Rows from block 5 of the text decoder, named by matrix and row number. Each number is 128 + 24 x the weight over its row's rms, rounded and kept within 0 to 255. All counts start at 0. Numbers have three digits each. After the name is the row's rms in percent of the matrix's.
# fc2: MLP down (decoder.blocks.5.mlp.fc2.weight, 320x640), inputs 288-359
fc2.60 107:148081128094179161139131125152135163158108115110144120115134109133106127125110072132110115127160113136121167125134117145135112156141121134175134151141123114129171154093135098170112115117159102089171144124151178120146
fc2.61 101:113126145136128188109119124143128096170124132105183143128137165117127138150140110102153151164137123175150122151135088156134116128174137141191173130134117193148132088137141108143148067141137149138150105136141141117161
fc2.62 104:114121108148123122124097192172130093097114088129143119116108081141121131092121140124122121146158114096104132101145160162123126130128138138131113135147130121133175114145108155189110122108128163132111105106161142093142
fc2.63 104:123158121133152138113176140197123147116137088161141136107129132155049124164137127102129145143126163144120149139132120180123107162161115100144083121198109098173196122096127145128128126114144103082151152124129143139161
fc2.64 097:132098142122119100121151154151111145146126100091084135118116142135082129152102085120133160105097158165142115150147129117093113142137107134135132137102110129164128084143137098117154139100126167137119165134127114113101
fc2.65 098:146101128121137138136168132142152111108148164115098099146142099121147095133125125118157094123132083140162139122134110129110109141149142098101136157167138127115213114124111118120141144160106133160083094125127107147145
fc2.66 098:160159125117132133134049124127132136139157167139150141155122124146114143135113148115169121155178198101104087151160088126119136145179153098140121098126108101082131147110098150122132132138137104118114144137108168103123
fc2.67 109:124177149122119138140128138172107129163118112169155129152137131122148113177115081148115170150140086148103144130106167121118114146131113148139145148109087157116152114122172141110117119159092115117136129119149104101154
fc2.68 091:103112120141121108124143170121124155129115132157120148154129112113137168134086112145133099135171079139137133120128140123107139121062109120072078141111143129127153118140131153158117103164162096103123144126116161153116
fc2.69 096:126122130132146117124160161100146131152160123072128127143133127100135123187136116134134136134101134132100138056122125152163104131124137116120200142157114153117098114157117128165148149142123113103136207144117149123112
fc2.70 113:138138140096114155111161127160151095123170102119105121122175139115131157148111107133146092123146123105118156152106078194128104119161111149122130120117107116123106101130100114114119123121121142153168107139124143104133
fc2.71 110:166123179102116165139132150135094160154120127079072135121138131132091121148092116131102120133153141141109097125154176162123127128129133140132115112134124137160124117162101116160147126133149095125165133127154171142106
fc2.72 103:161108112108152131112204120168132154143152142135203115105138140108132142135152119121149147148048100126105132100116141104124117130173132200132108144158129168139108123124112146205124134132106160130132142138116178138163
fc2.73 105:170121130106097098111166129122127167123141132118134117174136146108137147126129110091106123115124070108096092140105173179097132143095089174155141152155116119131126136133139131116119149121122123141159123118113126133200
fc2.74 095:086156151129125140129116071082120129137106105090099135110131117121130174101095124116096190123145159122119114134153123180099166114129125129093188104111130179119108164110122105138138123130119119103121117140157170137098
fc2.75 104:155065123150113177133116105126117161123140150171123124120124148120104153126098107113120069135150099135120120174115129157127125125114084129139105151131123110145127149120172145106121156109122091078112150136112135148152
fc2.76 093:132161170121114176110110111091137080123096104128113117120096165118144185152121109109128139148177084086131153102109163115161126124127085123141066158171122136125168166088113157164123177161156173130148136115124139138107
fc2.77 093:149116131102143137104104132159110089116129150132128147119191149148152143112146146102135147124163136125129149146158117173136137136139124146143152147100119117098047131156120123138113187120166136158144089134156134142137
fc2.78 094:127182124159143145112092112121107108133153116102178154135098139126148137100128129144139091123180140145124082069154167133148147130138093081138138126147124122133204137084113121096151105120131161147090138113090174131158
fc2.79 102:145139134173109134122102115122118115105084154087145116144121147113072130108153130141137198110106106124117107134134132132148103117140115121139096097103145132136169153123104177136119175142089135115123115123147230120142
fc2.80 100:109115122132103143156130106134126101140110105115116139116139164123122116152112092139105154131106133103126137117113167132124137097169106106119142119057148148109155183127114107119156079145109166125155114133110118143129
fc2.81 105:097136150144109082151160147107116100121084136154133101124151122131144118157126117123152148127108152153144157062133111121149134105096144122111105141118128096149110108135131064139137115137145136140120149130120195154109
fc2.82 101:147071143111110162123124146171127113138138147156158138138095144129153095151117100130150107118089154097160143129100132117107140118104153171185149123170121149156150115133155143149111126109108161100171135087153134101127
fc2.83 097:131089118111128135115118137123106124174119122123118130135156117140109156114133117102118122118116147100130141097136110165131133118150149137135174121134136121119068105148123087122139141166146153108132140115115093147194
fc2.84 101:100103145124123098141141106144141124126121140058120128129139126123110114110150154138082085107097190142106140081125170121132117118167128149176131119150143115136203114112123146112112141080138121171113129153151139114153
fc2.85 105:145165096130128171097120144137131088125099141140142111139135143151117097154135139111108109143157144142115160089151156153119104168127076111120147140134110113120108155125109145104142122103122124099132129153120135099139
fc2.86 090:149134144121135126134122145139160112135087135130160133093120149138173150152160129118093105123113100145130133139129116154124134142158127129117134130072164108173134135146165139087143027139118123120129123152103142061164
fc2.87 102:131088153160117096142148107121148128121175133173184118154180135144112148129113125126197110111097128138107117124131124136133129156141176167165176123134135114135121136111127151113152147117123130128175100161125108134110
fc2.88 089:147125121142165134127156127121117158135158138127139142155117124117170115134119100139112140116154212137115150134119116155141150159098158129116118146157133122162128096105131134155107073132131174099115132132162126169108
fc2.89 096:122112122140132166108146120102109095078174168133123127126120165126117134151112145124174081136104121135131133108097124112110133206105128094104123107125114111148130136134139113115115153119128133117096142131170069116112
fc2.90 097:132177132177139076168114124096116098136149126126166097145115151154113159117117163136112160126135165145108141150108159135115143156111130145156212167165119103112123124120127091155124099159119165139137129126142144104183
fc2.91 096:130090117144129170139113136111135197131139134147084102117126093129142113135143138107131139132139100114124162102105102120121107108096091174168110149122135090100117134136098136135135139133132156096124131104145123143160
fc2.92 095:117131122127142130122129183134124136127141118120131126167138122139101080144182103135157088152124131118128142135117143208138151104115160137153159137136096095121126102130069100125091080143154132124121116114126068117134
fc2.93 103:147128140107098084146152124150156126152130128139119134142106159137124124128140158129163139129103105145152128136127127151147133113143170162120086104116120138120165146099120123150138148095158120147072157150137143119169
fc2.94 094:174113089137117125105147152124140131115164148183151092115118117127162142093142123152123117100116163096088114077119083133108114109104114123123099174136127069116177121115168118138132180136114089123097175121122111102132
fc2.95 093:118129122143127090103130080091145140114170123095165149116137148137090075099130130166108152152095112129103134127121069123150118125136120143140072082087124166088150108146127112199135094157130137127105153100109150124104
fc2.96 100:111097157138127111092127121142103128126131125161124112112156134143162159133147144129123154131128133098146124094109109120110118121126098164150151130137121125134122132159140150112132168124108111116197131119150042108112
fc2.97 111:126120167131112095123137145118136083154156118131156110147113104153126128146108153111127142164143098124118148156137132097129128118111114148170120159154149115160153138097144176165138133091161151129175147094123170182130
fc2.98 107:148137114131110102131151178087158153133132158180073152085137107135137136119139109137143119153131117114137137098140134075100126105076133114090109169141123131142152107140161135121104182130137123144140123157095106107133
fc2.99 104:129122123119121152142112159110136113106095107103133118136115100118114088105125133148105144108100185089127157099168170178133129083098074130142090153111123154131111124121090136108116093178114140095133120179128188150173
fc2.100 105:116111146122086136125086123106122142139090100111112157154083133145103112127117128129133118127075182123119100185136104062130138114134177128120140150082140146130157118166150092104122111161135130140097146136088129152159
fc2.101 101:145127146148104081142076116130152159119111141145094125087136140131133076160139123167086165127139110120163173116143144100119122129156109146063079156104131184114145152126141125066134135117117137104107109130123123133157
fc2.102 103:124154132100114126108181085091123139139111107138125148153118141130162088091104127131137171129154081121158124148117120117109118094166108124114176086114129172131156118132110155213149110182106104112114131108148131151126
fc2.103 092:106158125138099120132126115148102127080136115138105124140136133121146153125103128158108165119094183168139084136117123140122143133117126166146153108100113108136084091114135139112138123166117156099123117108153122125135
fc2.104 102:169121143100119183154099161130147111124142110148159141119122154102141140128110133141167114131141145137119149131121095142127161166163122107116094121159112127125163144168140097103117150124142099131096141150134141101141
fc2.105 097:105134127118124086120161125143150094145105127126106126144097098116143105131145103120120152148136168110112138110137097091163126154150113130160120200168124142117105164142154180137127176098134118102151115129140089150111
fc2.106 103:131104127131119152161127100130108066112121067072179120124124097136144139118110031107157101154157124111127117109146113151152116135121101111178142137149127134092121157083121132119128142161124162135127143127150143136112
fc2.107 095:141134130095114146100202137093118079159127171111135142135090123125111099112115141116097124108143122141134088106168114097113101119145120103132145090174118113119111153124086115125129102160136126096115164163094195136144
fc2.108 108:162103141092133106146159132119157120117093126150156109134158114156085158149112135132136098137128092102118107109150156115130151113075147142087160093117133092078152146125124134126138135071128122092096150119126173129182
fc2.109 104:155162149141102124114130124133136078119092136131090140121169126120148181161133131097160136116076088102164130098116145102109152094088132148133128159087126113122115099134134097128134159147117079151083115108109140143119
fc2.110 095:151128152113146121132110143133131111120083167106093124141125111134150110090126119145156142137178140153123125102122132141130105097105169126099089159155128154111185129149138125176133155145138142116100150141106152124108
fc2.111 100:162140115127141142124117157134108137167143180124112134149113137165111112128106150101142089160185112165115117112151133099132125120108153120134150147184137125106095142141129142116141183135173170149094127165099166137124
fc2.112 105:133139122108128154178132103166144131138130178142101123133200105096178139139146134134129100117103120131115156151130124149121132117102116140154098130135171101131157142107145181120123175103093103179154139138082203149172
fc2.113 096:125134133116123085123143128135115147136135146127131151092130142163158159119117140138142112138152131126133120141129155079128106136116058145093175114163120090097102135116125165095119191130084129056125147121137089137092
fc2.114 105:167138093121125104132131102111128130113158108143130131170149148142109108150142129121094101131116139144125111131143117121119157146130138100073067112130176110105125138147161151121120127170133111088106125128125160126158
fc2.115 101:083117118102141098110120117173131125126154128142122082103134127134164117114151092129120098111084140106139146112144150143122124136150106102093125082111113155137173126107079162147128092134115140144142120123097165155115
fc2.116 103:136113148127116117135138183153103125149075125128117118152113141124144107109140134106132107108167100127151136116149157193123155104141093075168145112125143115144143128137121169107107138154108141174155146138124106130124
fc2.117 093:132111125127147080108118139103132087122173148105157145104109090119173096110149132126116121148189136157133140132145147153145138117105130113098136111127129135125086133111116100095112076138135136121142145129128218125131
fc2.118 096:151131128147172127108130126131113164148146124138077153107168129150119120167153148140133090152162167121133139178181154127120141135128091121160124084134117098128173119125134113112144083136132117119203133111128133140139
fc2.119 092:098125116124131120117178125068115094119178089130134113097140116121124123130125175130131146106102119144085122154106120140130108192080135082161127139127120103136073129098113172152126150141137150106154128138141117140120
fc2.120 100:089145106137130094117134166138141137144106121097137128094165136116130083113117160111121132155074128134162099139106141087138116145146144101194127151128118138091108186092168147111140124128112116101114150104098126172175
fc2.121 102:116142125115123139143187136170101176147155124168048146147128127128107088154122071124126145155115097119119100129098102129121142168162119117101164111156135146110118133115090109143127121157140124108126128108118083169150
fc2.122 104:187154127118123150106157166119140111104065138163090145125127093119149114123135123147138105089134164161144110022127140105111125113077110120145107129120128128136143138139144140139142125142122116164112126127120100135100
fc2.123 099:182138126110128159124128100135144144144074141127115142136136152161128136130129132130107064129149150083117125159146100071149145128139131145163113065131114133132159118121105096133165104126123138151134118154132175152118
fc2.124 098:114133118126119104110122105106115106145159101149096147143074140109075132154130133141143146106109138115163129120105154117137134149120115124145120102127114162138125136114149130131118126170141053145105146119098132190111
fc2.125 092:105128101119155117136117113165159069105114146127151105095128105115151144137151101154137103126148166100123125114141142163146096083100131153157146130125144125133141144128147113140127125125160147109139113109091150136104
fc2.126 100:179127147143156135159136130158110128105126112171151124154136144140125121138121157158093125101096094129108141053131092176153142116122140189167130119149122111100120144118190097121149111110120160124117122143142094094117
fc2.127 098:135109134105118132117156096113099139147139149094098123120165117137101092131102174118136123130129158110130112121090093098130153130132117109163149100120119131099127119119072161187107156126108135096130140114126069109124
fc2.128 092:084131113127115138117164074126120098145126126076111113156113123147105080125174108127152090123153110151160144169134070136145136148153105111125100131119139088126134132129154142116122099141154161159110145118151105104124
fc2.129 099:145126127132162168114120138110143132116147144091150133109098148122087109125144130130101118116136103140120106124138138118151101063167143159154125094117099147184134135116174148111140101134150171104129158104078127109146
fc2.130 091:101112149124094129116103130100157080145134110126129139133108110107089148142117108085126131129099133104151083179131136132127158176125101110095151151143136112165153147141113079139136098097118108106123105141129102106137
fc2.131 107:130154149134140091103173129065122150148145094128093130171125115123097124139106108156122052131068163105103123134150057066135151086133156093182140118107140148151113148099155173098112100141126106114118121136134160173101
fc2.132 105:172102151121168158155101161078117193145151198111114150140090137135186108131140121135098134118151173155107122106121104134111115149145155141104121105185149119085136135138178116123124085144168157160129069129131084096117
fc2.133 097:141135151108116176094138166151106140108103127107122117107113124119121147137132090144138141115162162159141115123113155193125116105127145164141120183084122144136090133119184083121132109080109115134161101128147146109114
fc2.134 105:113114085115129117147161130116119149154154105122073125154114142146184106118142170113105111114142106108132133145156121134110151149094117135131117120138129087088128101125118126138134166121123127136190155134154112099133
fc2.135 106:119107109132150175136117123117126108118124123159195149101123123113165145128115114098144118122144142112123109131151088122151094125164105130124094154123150142141076108151137123115122115085130124145163094129114126170150
fc2.136 101:107116120126162163118111105133128147121132114112101159112111141143130153136134111121131135117108124099141121080110101124135131130171130082125173150138127119134183127139149084132105144117113146117101154122123125089146
fc2.137 100:141114138160103174178103127182139128089116115087125124149104151104113075164134151074111130127100106168146124151117130137125127156151156114131138121114105099151114109118111166116155166125130144128148097141143088150112
fc2.138 096:124097122098138173091151115125126082136143174130151147137123128115105142129152150093157071132120089138103131121146142117139142114115136120112182169137121112134142141125102165093101188121148110126135171169115143108130
fc2.139 092:168112123121113153110139155171117124121145114166097142129145158134139115137125122106125115171144119117120133128130083101128121127145091160111089167167116109129090121114147114135119131118119083162065105139137116129133
fc2.140 099:141120147083142134108113104069119146119132124090192147160150127108129118149121161113138136105107156148127099072159091101155116170153104155152130123132117119113094118125157134103122141131093132154113139129104152137143
fc2.141 109:143126111077146139131185097149112123106122140146122116149100122132192135129144138116127139123119095140138121148118099065113108177125129112095125102091122132114075117105165160150103163131114149137084129120150087105150
fc2.142 107:119133150116144104112077117115135095126133130114146129145100107141157149151138188107143086127156160069117110136133167092127134104130138107096100105123136171144159155113063124152137131135148167124093136144120098112131
fc2.143 094:151140129119110161134100131165142068131122107131160144151150125139118158112117091142143129098116061105145172162123166133127132141156156139201099065125107166124102131128204125144151056111118082165147113086138157138109
fc2.144 100:130126154149102096126132112110129147162148125112154141142118103108140167071155115117122113168127091158130090117078110130154124145136123095097143121149164117109137117137140109123140139107097161183087174128147143122141
fc2.145 097:134132141100111078120104091099125137106134131146168122127153122126131137127104089127098099135140149120149079137144096133133156136107130122079091100128136121117110113160102131102135118124136134113070144146072099069152
fc2.146 110:098153131178133100122085148142125098088155106136091137118111131136186127109150118125121153106108118138109143139112149234112133111119112120136092104110097121107103125117155130127131119136125156122162145130149122096135
fc2.147 099:109103124157130146120112071167140144160123121132128136138118163088082069151112091141118112113119163100113140104093136176106148110133163152140116150112101134168140130139118096092123080119117130119088132121146111099138
fc2.148 091:124117145162167129108173133056100166149128151179069112144134126144120054115119120135089128154152132133128100087118091106131119131172109113163104165118123151132066131121161115136122130140142095107119135119160119110129
fc2.149 097:167129125145127140154181141112118140152098177104037115126123104132175129156128123147102110113164078102115150119121154140128099109170101128135117105143115164184161123139151089087133140174147098155172115092136119147136
fc2.150 095:119129139136150078113124162112147099094140121194130131109145130131143130155128059154132108105102099120091123142166145140154115127117102129132153126109118133100091137097109068090134115128140142112123127141116060076113
fc2.151 093:137122120094161109122111114090153080126096113136125134143153078129131119101122112112110115134141118126120148123108105149113124101133128141131087184131147139105121130147147126144141121129136110200110124107133156100097
fc2.152 113:137097127135123176113155105153120131169095103112109124089132131119108146118109156135087107144114147163125110114164117122135136102123149153141121117132137129134131079082094143195126088120130074151137187131121173124096
fc2.153 088:081139122122111101139130112117119137120151110120100132117126130146142167094141105127159105117102174112148137109130172088116136148139132126100121132122117124128134142120163172100124090117138143114119120166124150145130
fc2.154 109:142126117143118089124154144146118154128124106127092100130134137124176111141100188135139122149148095095114120177128158099121149078148132123093129116134122123151152135119096139115123152136148086115132135096136098142123
fc2.155 106:119150161141136113142162156124137123151131119174165130137119111143110160113132132143157127149117092078117132068139107145108157121132108118096189172146145125140095156131164156117117154121099115138119107124138115109126
fc2.156 100:135115137145125139149095079150116123100106116157162138119110143121108155112125136139166132158074118160133137114160142161142153096149161123081177049113119163166159123143142165140146124111124131150153142130133073104107
fc2.157 102:112155107158136132136093149097126160169102090104106116101128159145159079171128155126136157146126153084112151161130089162130143145114129110141096142119127143151077105146098127114130142161148134070118125129126150141115
fc2.158 097:162160120155116065110152110065100107118096129169141108130166141139175147079150121163126126141154102131110113148121113136112102143118105173117090159136143151142128104119126126193158121160122109126085126115133124151128
fc2.159 093:079097117173097159180159117130153108103087201120073117101155111131144187141151138105126111159135104085126116141135096124137124168102163140110145108160106146157147133139076103148116145116122124166134157103109081130153
fc2.160 097:162061166112114111159110191137147136090131139146097133135142152140157105140127143089121118154173086100119116105122135184104117087131077130117154096179144115097120140121125146095121116134131100170136127142114085139075
fc2.161 102:126095118105144099146074150156115162188122130082095112096147127141089109131147109097138121124152144121124122128127082105125135123140145115119131138126123090095129164146124128149092133178125112142127144131133123137120
fc2.162 103:128102140126121152124078158142108121133133096105137106151140111132126158103087153111144093152158142142121144155123111082136118129115136111120123081136148085095149146136123120117147093098146111095146111100102209137137
fc2.163 094:094127114090129134148089093132075108139097087044076103165134111118154077106177149102139161117129172119158131162127117115104099137103130167144110145150114150098136133141153138132112108145122104137099121129122114119148
fc2.164 095:115131102138143156116138101139118128115122093101118129119139142110108142154155128124134102103103077112107113184081103082134119105155123121146096097150142120151120129115163164122129167126087113121147093158136152160137
fc2.165 105:148111158118167097128139120098122162142145110098150146121123138131137118095155077120124086127148154128118138146140132151141161102095093100150123125142111158143153145132084158108129148092163108137170125118131122126142
fc2.166 094:171137141118120137109073078160131185164137157122124148126108128118138130150140149141107160139172153144142094175115135170141125111103132121163163135162129112130095141150134138078111152116133092115160160116105140156107
fc2.167 101:118110128131137110102111128147107093172129134169106156156138138103150172150135122115132138141148109124161107106123144193102147110134109144092136137136109131174125118157073116101135085149113144146155107121156097112111
fc2.168 107:126149131145127118109130152171124128134091103124155092118150110123173156112156140168141135104171156137136149148113157095134135142108129159082089125117121174106113151114121168114133143148104137120132138136148124094158
fc2.169 100:132111101154126106121147143131092135131122116132177139118092116148115142154109136128130122124131170131139117115141115151123095098161120098145131136126129093121113119115133112064134123148125146110247116103118149129109
fc2.170 101:103173106085121145125147155141124118138108096080182145099096104132137195104129177142084119109152184149137087124121143123118179114104107136102095128113133105119075136120129119118107158170158118096098131139100126112153
fc2.171 102:125155119152153151109107139139117100117111138128160108131113095122156128122133131137115147105149158175144124097110100141082101152124151125124133130141115157160092128096163143122136163130116156071151128122099148091121
fc2.172 108:146155116115126171124160154134129112127126131137142134120129149144156135132139104139147088112132125099120125091148126120123145128136169142169132125134129099158152103098176100126141114129123157129169142119113135141109
fc2.173 098:081145110127150108119099100096143103112132110124191112105120117136121144105107099136119150140141119158102137111102104141125134124156105151136109100151149199089122152120101108127149158068145202116116118113134133067095
fc2.174 092:123136121149141087142208154166120125138100107101143094131198123117147162146154123124152149121126210137121159107095120139133142179113136156136077116171126123131106111114144138113102124115130164101198149086105150151172
fc2.175 107:136168131117118163145120139131145146130101108162148101108116118145113088132132098155149125135161146093115134093153129100120121129123115113132119130122138125195128143144093087111130123123145139114120122123138133117104
fc2.176 093:146091124147133157129084099146163105080128171116158116118105135120092131120146106130116109122126170098145146161091159133141106151103139129140202106119116126127139150132121137136131124126125161145120166133117151123153
fc2.177 097:176149120138113188136095181120138079138131116153197106107135120118141093161123097123132144124104162114110126166144137091106099098148111137118111189147120168139091129134145156131132172115114118107134122143131199119090
fc2.178 097:159133138188143185155129142133134118159123127182106154130114124153073154144102140111135070157142162073140126121139096114108113098148099106167173112117160145157140135134105116139145069132110093114114081128142160155122
fc2.179 101:113112143134137123133149152139114144096156162150175148133152149116168132124130125121152152122146126099143152147150153105132091132157135144112134117130141169122131120138114151139108140131116171163136166127106081141103
fc2.180 099:132116140179148176162147132121094084174123099137120157116109095115119091140108151146101103107112115164143124119166123194145125096183132141136114121119157123123125159176140120075157096126112086144099166166140160126133
fc2.181 103:151128142140108124142086127105138148129117199178134134164119133110132119119109156172145152091083106140120150108116143194131144114130123117133124136089121125079167123126173170130088094112116114119118095126136168112148
fc2.182 094:137125109141136153102125125131129108099108143078109120123072114142106146159126153125138108109152157175137133131155092113113109108104118094152097164108127127128145143127079135126153099085098119105126154111153086128138
fc2.183 099:175104082091113130124164132109105133100109149177149151126135120095117159130140136120136131128198118126109120102144153075157110138144168130122061152130156174176145137121080166149122136125106121145118129097111169127125
fc2.184 088:139119111105125074141134117103108114153164134104137124083170109099121099127154128111164164139086162100119132126115174076150141127138152139101126099159129127130128117118112142163129102143099190109146136108084155106129
fc2.185 093:119119121137125097135098138086121120155128103152064137105125138145126117117144166089163121118139107127158104075135142148128158107099175139114136101133129136115167138099084135141102169131145053128087136143125129175107
fc2.186 114:139141134065120086118132108157119134126086085125116148122146125135125128144149139083134134146099158117103126146136110065145107106150147133074082116146115155132108126143065105106107113133138115104117114131105194190130
fc2.187 102:148160158141125143153147105165114155127131140144084116147145152127133073194119109148124107176160132110139127150129157146134137172155087124107116086099113176111173165147087147083142121121170094103110082145108126124136
fc2.188 090:086123130136104083140100110114157114085141162126156115135154117172116199119113143106172116119123166088147134113119115073117139147105119113126118161134119091127140129139119115147136195093088153170148116126065122106153
fc2.189 102:104140109144117156105101111138114139140168086128113114130160142135158092116111124141120137116132101106135101094110117136118121121183117109123171152147159132094146137115106081110096076139134111141111118097113092102120
fc2.190 100:118131115168116095130110123119132120129121123117114120155116125139086125104113155109155097128182126118138126149113141175140160155112129146113138084097131139134072141133120160124112114135155145134158120118101093114146
fc2.191 091:113110153148139137112110096093091069104126104099139135156140086119120132140102084125109144115157075110137154185126158122111107120130107108117134126124146138083140150098119141126141148112105132123108151140108064162093
fc2.192 100:144097134120129143131094106116149141114084120101151115159148117170117137109112164143137106112168188135119125127141134115124156111106112092133065141129127158151165175116168169116145178128143118130120167151123108134145
fc2.193 099:160147131134138036124168153131147090124148166148141122131161097142150153111153124121105078138165124137139123127143090140126152190117143083096163098106151145141131129125137170119148115139138111136096129142076112087140
fc2.194 095:115124132118138129146090115092126083132161136181100116110147171124115108089130140109110084147146140071143127161120154115120122171125108119121178136115128101150159114116134144167118125134121079145100141125149151112105
fc2.195 107:171114112128096124130072159096139138109112170137107141149153144106107143091123129085144163145125157130126102092147192132091124113130130143144107126141127134142098115142094100128090116158154146185094124148140122133122
fc2.196 098:103132106156115115153068139140148128111125132119178140151122119136133116096152114130141125107161150076144115159117163162112120137112140115082145149124127109103166109116164165183117141151125121121109130120114108157081
fc2.197 099:150129125093123104109116135145115109148159096119127129143173152117164168109095155149135139122082126179111112121146185103100128105173116119135113120144132119115125110123165132131118120121144119153175115137106164142155
fc2.198 097:145124116157141118159105124134150100118149165105166123135149136134130123110163109116125116130147159132131151100127133142151108153125128092085117155138109111110162109113161124135135109142135186084141117136155116125119
fc2.199 104:090107118098136165104148114103119089085112199120149130132128123125180134117151107134173155097125121132109107097114110133136141140134137114132146173097119160086130161105169091132125108138145108107094112102110142150196
fc2.200 104:152156139100123097131099097127102150122112098142127110080102118129145159086160110125119168126141111104116159074124138063116114149130129147119155109144101138136167143112104172180114162127103150126125144100117133111129
fc2.201 098:134078115144167171126147157107129139130131121141109114122113129140143132146107123093163094110182151137133127126166096163158146148129107107080115154122141117137172132112124109112121133124133147136088122134143128106156
fc2.202 093:160117120112114150130170207168146146134116136126111124134109126134085128126123119108141177113178102112124132132159139126114141170171114120108136120148125107142104146113115190147110190143129129120153147112117101186078
fc2.203 107:133107156108124142144154163108138107114092135145147125140115121100155121161154108130124134119198124106165138122095130131129121125091129149149128114141152147112104135146105146116126158136106128146103145101090109122096
fc2.204 100:109104153127154139151188137167117111130142097090135103097103129119124124147120132110138157154119110134096133106159154122176116091158135149133159164172131109166161126086112131164134101139125122151145132131121129166110
fc2.205 097:114115152110098139147104124090142083115119142143168138103147092148180148106135068124129150127117148110109126103094142116114083163141130079106095169121109153116113148121144115114113106125147166121119155088107113103125
fc2.206 109:130120122132116180124191152123125142141140112124144126101156149110141148127135115127158149091108115117147103055138085084115130130124130129170162162145147138129056108150144084160120132171119088134101115127106132113124
fc2.207 097:148135138122117181112100123162153182135114136110105110110111138166176057160114155109112128138171161158109119159147138119097105132145110114142104105143150103145127116140144156132139153144144139112200115132129085149103
fc2.208 099:139135134121155106131092124131092161123117146124130133106157143121135120118149138090140091144161144135139143109127119120113105161110144156142157121137130154147090101132072197182118146099112163068140153134096134127145
fc2.209 105:188131130134134097162137127106135103130126140070141111133130149130114142179110097125125162135084102128110163130148119184113133113135125183170129126148110131103143119144121129137138116133099153166156122110111156131117
fc2.210 101:118150105131170130110109139194126105140161135073086153114094155160127148131138120130114160164121066165108146097161133089128097182169122100115124154105153136079142143103136135107146122147122092105136153136150153133146
fc2.211 099:117117136120122188123172137112118168105147125161181127127130127124116076143131126138185167156101089138118120148144117080115121140150130096172144137133144117153142112119137128136152129123100194164158148144152099109116
fc2.212 101:069113137137139120129102149159110108132087117106104119118139124115111169142107109117142151143058057089131117136153172149114149170154133137109130153122125138197200124140128142144137103113099156170119092106077143143121
fc2.213 104:143149149122117158145178131087104179126126111141108135111136128107147134092144166122120191143153124110119138097158121118114111121126098150131142138138098110132197140130076153159148147108149110134115133131128094134156
fc2.214 096:104137131167130118126127135102145120171175139110138122125172145118124104174106112129164134139204146130098125119111111188130170146100143181114112142174135132090151134129132053150129166171108137092139115108152145126141
fc2.215 103:122132103117125115129111085127144101088154086179140115134131125141123167074103145139131156129163173139117117142148144063089146147065122117099195124120101122114114140114118150114137108121137132119096167156147144131140
fc2.216 102:110138132145136095124166149147150147150125072135107121151111170136137180167149133144075099153128160172115128122122145155145116143108150144165192124212113160144216144110144107156119117148113155090152158119152110123117
fc2.217 090:131099133132117048125108082118114122154132104092150119115099142158091152159126144108147128120123119126108113097145136104128090170110148108116137080162135150144109125083090128164126149133144117098162122129134118167147
fc2.218 093:146179126085128144117108162140137162124163132155108141123145148115155138103151125134087085140118139138148093128103113141127119166145142162146155167111128160128151104119116101134107169133131133153071151121135082142140
fc2.219 101:130083148129104129150069121144113177153145134117194117142114098104079136134127153143137142121114154147133093079142151139147151122148145177064112146118139130141119112132098130163141128104079130112132122147130123109154
fc2.220 100:142085118131109116116173127046139133127155179192150129120108096138115182115113114157128161120156125157121140092160075185135123125057134121088158121117132106135207135153112101129124138107136144108069129119147094105142
fc2.221 101:133144144112119109149093129135165064104099171123104108100146097095148126117134144115114089133129136108130121151144163158152117140113108137139092121127118137107116135104146142115128144148110046105096090128154199174110
fc2.222 098:128141148136125101154150122122140117122112097132159107118124114131109116151114144136112167142094095126112155085126081188139132138092103150111126097087131128146126159153116122139133130142117062185107081150116129080186
fc2.223 095:135115091127123158129097117110120085112134094093143138170169118124111179151142174158141134127097152116151177132097157092114115080083148153122129154126126113104101122078135135146121105103170076143088124125120131095107
fc2.224 100:132162117127149181143109154077155168099147141113143136151134137123155136123145183149105145095171162172100122168136084106095124139117129143126153111122116138158099135115095124132126127128111149104179134134117155159134
fc2.225 099:115136141109088114127128177142070191101174109144095116098145131110141227149121112156086211159120183135129130096122126136149129121115127100142145104111100133118085102135114126140138145152121122137130151135128095152104
fc2.226 092:080135124126130157154109101080137116103145124106113124146159141167129136095138111096130125110163121113125144085112127124174136123120142125079098146135151143157102147132112154133116086113122169151114125144118079152066
fc2.227 100:091115127141144092136131107115120105127113120150172139158139154122122113130122066133154130136143135158139099165116111132149147109101172113128141118129153112107067122136146124132121094122126179120136142152151071161165
fc2.228 108:120121137114106114135097139141105132173114148113112140118138107136097156103115166116122127128104106090138132147148168116112148116154121123134121106127132130140149160132068121137110118144143097105120108128111132090108
fc2.229 099:085153131152135130103119134163147102152132117100128130121155130135088105127097104145134174139094081134150112176130100121122092123117141132164071138125132113134197110142114107142150122119116103162144116116089155117106
fc2.230 100:145145092109149123124138135137140068117134141131180119148168081128088160110120130120160087165091165144133174115154127133145146153069101116144088133188121120136110131111097124133119118124136146130133110111112125110073
fc2.231 098:111093131127132124117086106124137137119105134096142160097125134150127074089163154105114102147161126113118178159108121122140124152096154136130135110130145121102116167128112127080133129133139141099080134104150165117134
fc2.232 099:154173146121155110130125112162155083099108161147096112113149115123130119109154086145111103111137126152135143097105156116166093104106156122105119151080127142124154138142111142127142118119118131142158115147108103121160
fc2.233 099:109135128117136062124113129086108105166121117158173118112141118129105116139137138121149116126171130117112123072140146116107100144104100163172138137148144157127128136115130148167110170133154155158143115098115071142133
fc2.234 097:072136136101123081113137176180069182124195120155165121110153126144114080129118131139134113114145130139116096154137149167126113112114157144092167124118111112126127111118189118144155123110146120115090108134129054114137
fc2.235 095:143126066162138095132172092144123172137108132120108137114132137108158130158146126116128114142193148168092120133128081191157113121172146139138116101154122136151164115165159120131132110119151140130079135181125160125145
fc2.236 094:150109135121134097100129129135094125156125117151139122109093147103155109139121179149149089141108086170153113096122123130144158198118115109088172082163157132132171114149145153144119104129112137080119164125153149106130
fc2.237 109:172160077147123140141135151085150128118121114116120145112115114114107140116139130127131194119135142097143140142126132077147101109085139124118133151133136121109123127134127116138109101177139097119126149109120138140113